A small spectrogram enhancement model, trained from scratch: arch unet, activation silu.
Rows from block 2, named by matrix and row number. Each number is 128 + 24 x the weight over its row's rms, rounded and kept within 0 to 255. All counts start at 0. Numbers have three digits each.
# conv: 3x3 conv (model.mid.0.conv.weight, 256x256x3x3), inputs 195-207, a 3x3 kernel for each
conv.199:122123150148142149099134084161168122105144075091135107097128146105121116136138147103106116154115153118071108108114121110095087093135087092138128127129121129151157147134139127129137148164175086131126137134126134152139112135125140126096119144128105082125177132134136109133119155139134129119139112121165154133114132124158116087117117097116098072178101139
conv.200:162155086141086111157121120157111136120136128159154148126106123161142146087110140137099103176143134125154112167110093133097115151133111121089140113165149130158144112059131115126162141130151111143116092130073149103141126091110114149098132128129121161177109050139121107136139073146118111132115080110131109106123122126154120103128203117150085099154091109
conv.201:110202135136130130171138093105131191127144138145171157105142116107123123124090130103116140127153124096093124140138133100110100139120137141147169128137139115162136106072125134145129138113130130076110150174089109181075155107119120073108094099123121116103149157166133138155140148093154124132141110110111110182157116136126121106163130117078112135179147120
conv.202:136157142121156122125151118115155167126135143108122120138138128151102133146104085085152075114116116140116128143129117200160171117098103109105126139117126117133158141155124113092115089088109108085121131087136186081152169168109173134113141140138168137126098107117114099058150127122147140134132104114133148116114150141145097136110119127164192156126126134
conv.203:101132137139160124110104096174164150110065089149125146077133110101129116090116092124145146128160146156117131133160105086082100144142157159143122126126158140160112110135136112116107112133163072083131135134129106122115156150151116091156134096174117079114143147120113133131155151112119139136129124166122109120118120118131159131105086126169126149085135135
conv.204:139120146105114163134110101141142109104103129150145103087103140058123202124127185127115139113159155166145117107141106073155101113138117092080116110124181149111165128099111127102101126117135099118148117107113119147164141124126166126109087130126149135141159119085138116118091124149130117106117120180109136141132141164121144124128169138145123070101145121
conv.205:126130150098190126069150132150145121124135124125102145135138124108083121114081179139128103123200136129185137121125122143179095148145125143136116104111126101126152149144126155144162125121145093129124122107122162076091131130110149140136137115086129098121144136116136160121132121115131127083163137136096105117165095140172116110114153094154182126157123105
conv.206:150112093129159151128110106142097117131146143128140131108103112130119133144142134116113124160126117124102089153148140166112135131095076120122119126087061186169152108141111142101086088132117126167180133134128142135130138121116097107106098144143144152107124166119096126158153149126091083110130124142122077139127138146165174174103132161128171167135111072
conv.207:118114095097136149114150143111088113098053161145143151148122130159127137135085067125112110144171141128114123166184126099151136126114119124076121144154149148124108162129117088097138126110102129083117148119140126152183086073131100115131164137138146135119126109133086125119127166108124107129136123144133128157128135118113110119147106117137102138106205138
conv.208:109147090116111081101120097143131129134137148111127170138142111122137164137141107107119142133104110161101129127086153130112134110119156111101100144137139053138139102138131135166069152194084106089098125150113124129161071129177118124103124156138120132111152173092143150121128104170146150132114149123111133109143119142112090177151129123109132149145144133
conv.209:076152168096125107154130121093180126148137091123113107081225159114156111120149104095122110104107108109072088150119117161112119142108118089140168099132127123114117054064136097128148118128190125136112148141120120152162139097130134125146110128113151093110132157185133121141138093071136131151130139153082094121137134131150139182149103089113126141134161114
conv.210:179134160143119159135127157150126137138125122142129124125149188094135169106134142144117157140143160146134156159146155101133147148134108200162167166152128110091131145129160123126142123102136147137108103101081143157176137140138162139129123144134092125119103114118150134116164147174106119103131157144116114124129102073131110110109117139095100114142183169
conv.211:131137150177155156174171147089098091156132125132123119133145198161127131138103126131139161130108127129117114127104099106104119145142136140131105156136099128129113142130115102110107148169159115131106103092094117092113134099093109106107116137125107114110124152168153143154151126066103111096121131118133154134085119115109125130114129107073127113153146149
conv.212:076098080101147139124140121086124093121123150137133162119117083148143145126145147138137107097115118125143126157127108151128118146142127134126109125129115094120117112113152117131148141125111145167150126141128112119152137117144103096108126105090148137150108113094105095114158119140123120127107115101140135102176160154162126092157144173115142121138109099
conv.213:137113166116131117099150112111099119116091102118131068110147130099122127117027099112102126135169148155204154094148148127147120139137099145111144156121154121145114090164154090111129125090130116070097123137071119185137143143161133134127149141127100107144100131119123183118113136148133110158086089123135109104124104113134139107136118108105169126127194151
conv.214:151170156131150143105099108147119147102121120133139143096114106128122107123144149095100101094139132097173153130127104117144107104101108142132134130132118128133143151101148187130119149156122139101145112090151088103156169200115131140114140105107126163178147153115095133148118120135130107093114130126115120140118112097105139165108094153089075106160074099
conv.215:156097137154118155116117134145104139093115166097117138125112162132113161124099127140136131097114120157148140093160143106162169169152164149104120111127181112112174167155114145137116121112091118112090088114117172099094140132146131131118148122141148168147119110082095073133111137123130148147136119127109110110083133125088128135093133110150135067165153028
conv.216:124136126123138180110072101144153165114110105133146152142182167153146169150147178156140127144146143155125123118130094132145147068108098126139136128119138132148148151143143149134146102113093148121122127121158150161194118080077109111095138153148137164173090137127117106040116123125122129127114122103119125126140142151143184185116069090104110139094089140
conv.217:147119114136141147071092113144168127121101096130134120146131130114138164124133127188176148171146133115119118117157147125149151114125094154086151155130148112109112082127132125124126111108111140110095112106074120097083120127108108095105118130171154169141161140096150148146083137145144119111131078085070117104121094094122140090142135093150156116173167123
conv.218:163147136131145136123092148091124144108130112120126118140117119161137085107188143116114103139146135148075106135146153103114120133108163126113147103076105130086118110140165096097159110127115119124139086089129152130154136160164124159191102102143112124112085094174127071120112120130115128135117116102080108166145133134150131109124152101087138152045140131
conv.219:120134125164125126083118103099080133133097135131169153128092136133106124114135125065139063095112092133132129176173091170139092124106115108171124115137145097087146152154107126118121112088137117166133104130137071146127171150161167164130115125114128096094115109113101113126148140089146114143138097152103094114141134105126137146108122143139097129119093108
conv.220:128103125094096091135119127114101109135129132141114118147123137113108080104117121106094080078090074125132121140146110168148134158129123157152137167143144156140140083085091121146147126121134169169170156141127148148158076104112151161174160154136153162185098107140150153154140163153188169181145144179121131147230213220123144127103094085146118127115121122
conv.221:143113127122138104154096119133145107139162117132113098130153128101109140138088106118107163130128172123149127132142170118095169096119127126139152159091155167178170109123138131118130124147127135156105133161097132144125099092138108079114151175133147128102134077157108084152134165110129057092173134138138114123160147095133138117147144138155172128158096100
conv.222:169164157124118139104117130149148116100139139119129165172125163113115169132131108147120138129106167121132110089126153124121157108147098098129130129143138105117064129179151110126118102140119098121110109114122120128149123121105158108108148107063148096142161118110131082126094135123114138112113102118080085095131114102110124157106137107151132093102093177
conv.223:122146174080119156124142098130114155086096160157128130132123140166149126185149127136092101126109138094132146132169149129126107119112104171125142137145105124155131170151084147149106140155096169108086136137119137143161074111123102095141156113129135140099098098140140169120166113093114122117091124134190159123158168166154133119187122151132149140121101065
conv.224:127123134117148138104155115124121129145141114121103134134130119152171117177149143111109149150131090116123116135168091129137091098180162100159185123132137083094130165138148135147158139168118100119148118115131173115113131152146076125139077104127134167138144141164122111109162155074104103077147168133142171179123139135137143120177100140160101163160134099
conv.225:089131099141143174114077143135158109113123124168153120136132111124149129100170109150117158143146138123113138146142088107121086147114126155098099136131123126143151101153126126083136154058145169091143128097111112133134132164130103083118125051119114153165145134146117143118154164126122109111140130138143143134103118110147212136105078103104130109089116099
conv.226:134130130150147145140138137133104149079055088091058062121117125123123110143124112143162115165180150157185129107126107080081061067079061095115116096098098129120126139130115100112104112112099101117117112146126136151155120125112110095094112101087187172176153138150129119131125098062113115085119107106100130130151155154149156159178141154173171170127127105
conv.227:126119124126138147158108108125109110145113148127103163116119106116153118139108092142124152134107115130132117118066112099116140086120116094137127139153142117125132107139136129162120139109124139150140129145145083119182116146095134143100099133080117156155075121114129136113124142095120152108084129083169138106146143104133170164094149148077119188101151179
conv.228:097119126126139133121119142124132136117136113089122130143137128134133126149159167171125091130114163116138134184159154148113089090084131119111149092104137161167127130166150126123138137106140110144117143155108130131078097137132077138134128093094140108117143126134125124164104120122116135116070141199100100171151147126122145128158189087156158064106097147
conv.229:109092123168142173166116136149153133144157143113120116102112065120157113120137104147131124131115096143128113142124112185140124149144137186146126128153127130120077139153137102102165105110104131145128114145128126122102147138185141137135120151124101157131102120100137134129177143138147134130129150107092149088133158155140114082098117139161097162112114167
conv.230:093105136131136144118098137107138169105073147146124118145146160145057136112095089104168116118144139122119162114183184105130188106104132160110121166110121180120138126152162109117114121112123103100092145124114118143148124105170094114106115156115156134164110141133131137128127118111131134114133103119148119099147116134145112120143135098116148116072131090
conv.231:094078156142126144143177166061103139090117122141151189097118196145162123154107096124135122162144131211177138114111110139097090138125086150148136131106107159104108105104100099126121150168155109169143117124125119106137159126116089133136132167138148087098131138151163166164143119138095109115107119105161155132098124146117095114113108098127132113143157117
conv.232:140117134172123133149150160137139153137142142112086143120122083112135154133105132138136117147111117140145112099115183092109097131160110140121089140116090121101119144125167115140134161115117118172108095107121104119129152141167126102121087136124112140192105109115111135144122148144165120113142112152119143084155107124132167171156147094080129198089141168
conv.233:160139102169149094188174171115124176151135136154147149119118141109144136125091139109103162119096168165126160113116197133129132094110180138126121131142108106103103153136099139128088141116103105138129100118104136141118121135129109110140120110117189144074137113130132113145146183163138119134117103103119092135150115155181164157126167147119146113136105166
conv.234:121099130118105138148143087115142143159121137145084141124121112184120134123123167140188154151160099137165121174161136124141093112144112139157098131118127144103126107098101146150124149171140149121084154114125132122086127109167158148120134180129179150107128132126141124132128100105144119126133138140114048163116098138116104176073161133051146103092111083
conv.235:118132133127147129115122128156106124114127147135159149139153157129099113091128158075107125127129130112090154112072102090121127102098155105112107103102096112086117180131110132123097091121134092159091100111113110122138112119145143120125158120099146128074180155123170104123148108133124118122117083122191145122140114073173152122150156158157130131148145106
conv.236:120178163122170172170158152087114122115142151110109135147119072144130103140101181169126125114138139129123123183161149129086114147123118135118094127133134160134089135109119137134114169168163153108107120131131131125094144171118162156130085121129138150168118164158142156118132136139119122135124163145144169144114139148178155126093151171117128109110141137
conv.237:109128136106130131121135132097143122128163130141128122209131109135102132094109153144116106126138104141121099138119104122108122147116113142146124101095116087107143138114096097140175149148137186125079175134110103144107128131161119133141146113103074140158112148153159137111149118105137116162171117125155131107104109131144111125124151139123152154099108145
conv.238:143094139128128117119129134129128159160113112126180119099129183083150115134169142144125104130105140115134140147150140114136111129136096130118103168141120127103160129099172137146117140139138140098085111129153097125136158165158126135088127118133126132097075090110121173114162138111142121147119178131144096101142124179133125138084118131118158146146135040
conv.239:112163116088141139098162142101109123093136124093105146157053073161138104153162132127091108146122094113138143117110081107131125140168147071076100075116132113148137146124083162142101109120111086122112132140129112112156162113148119094158122091114144145114114111131121140134131122065099136146168166136103135156104119135137107148118050108178111086110160127
conv.240:124139163112134119119107130115116135137147136128106142147129172169137116155102079123092134137107121156124138143163101137158124173154092142138155122147143115179120128135138128120148165091108123148144124097119094125149130142126118134110131102123132092142101104135115150105150112182106112138138141121102113170103104142110107178144151113181132151154099157
conv.241:084115100136144152127151173122126118124141129128099091092177132098201188071157182123159137116157133093083084127146098138128098119103091142185149117144139112121100131090144135062116093094096126132143102126120113097113119085113121095122146118124127079139128111148120146151124125172131133151084129131116134147126118113157126135109075096161116150119094117
conv.242:133142090111100110133133158123102132133118109151135142095108151089112111063090086170175166132134148133152130130101106102121120106152152155172171166150161107134126146138111137132126122146149139128172151139127112115093101165155129151164192179166140141097107121102161139169130153174096107114137138141137101123107090135109106093106120121140153123158171206
conv.243:126126113104138146149138119118156127109090112124117126117127115119112106107133142115082085108118106146141131143158145115111100111124110111103161139157164132127124154157159132129114079116127139108102159171162131089106125152140159153124098130142140107108151129160162150141157115141155130166128140105189170156144132133116103132157139145101079074177141191
conv.244:129181160101124087149162125132126087129098112142128093135171068121124108173105123112150112134169167104133136124189150161153121166176117124159144118142130140119121144205138084119130122161127145061112147127149140131110107156156109097125162129145139164099116103140159141156113134109117126135164142130144171148136119106079115109101147167137146175187113150
conv.245:137166121092129124105151132122144081138141114115152104147158095098134096177097117169143101114120140113130141131084094140113087159129104191136131113147161093108154110114161134118133127135108187131120118138146091145089098088153118172118115112122084106149141145129125149166090089123148158099124132141147103116124136118131147119110101179144117117147159055
conv.246:137114138140122134162151153110087135102115105174148131112148171123154161139130122097142124116126117111119106100139134122121092125129155148113135135073093139109111141151144147143153153177181139122142157127152104098130126144114131133132130161173147145111145126142166166182150161153129147152124128144157146143118121132161151146117163113131141115136123107
conv.247:132131147146121149142150163134099128145111164140144148120150144094076117138125117138188146101111130129100064157123119130098125151146178152162146128132127123113138135139151144123113114095072141130173105127131120123102129140107149143139117128132072088131127144142151171132139160143151143123169174138083149150135152135097124150171111136157142124118138120
conv.248:143144114168166132134141170137162126132116118094131136090083105121098095133125117148062096097120154157126121137166148111158173113130058152142186169126129118122113140108171103134145122108123116117122117107143076112128186171170097125147132106120146130115100105159143162172121107104137151131112125114113162150135111070073106148094114108133132153119161170
conv.249:143139203112096115137137136149138165113104127166149142128082148144110117117136146143086110135112130111091102150134139171156144125100096093087079105123129135137136150140104120149125140151114111157121148180104129163117133118109137122128136157157168148175111089108160122131138124131126119115127119124161211151077141127148137105121160148152162101101170139
conv.250:107115095114074087153130151144121091142133112111127122064117131111122167100128121128105133165117132098097115132090118108122148133116135101083141128111130087095132127158159129089106121132130123131102161171149166145137203174120104130123131186136172123176125116104159115096148123202127147136139101128182143153142137130142162134155139157141124137165150138
conv.251:147155172139131123115102083141119112141169131117145113132071131134144156120117152115162143140138135102128159133119115133137130133144149129253174104116115123080133167120099131139155132118130142140161127119135115133126142148138136107103154130140126113114146144118117118138139126135145173114126143173162129103127108135160163142097063117132107148143137125
conv.252:151146150117137160116128145115127109140113143155084125072100113151092123092126093102137173129142130080118095107124119124155160123151170174137204139100094128114093130164169163135117141107108091128082134101129160049091168101134131096119111131124149142177143139122129147123129142114119123115115135102130130137131102123162149135145119138147163180153143172
conv.253:133150152125150105097133093175136145122147101104133163137102133144139182222109117127139150101129116111136137114128145121153162103104220138147149141113130155126112135163108099121120111064125133144157154154128092132167141119117114104102162116079147145093115134126158097100115133122112133137126098123168107150162121131131160101112116115145165116049129179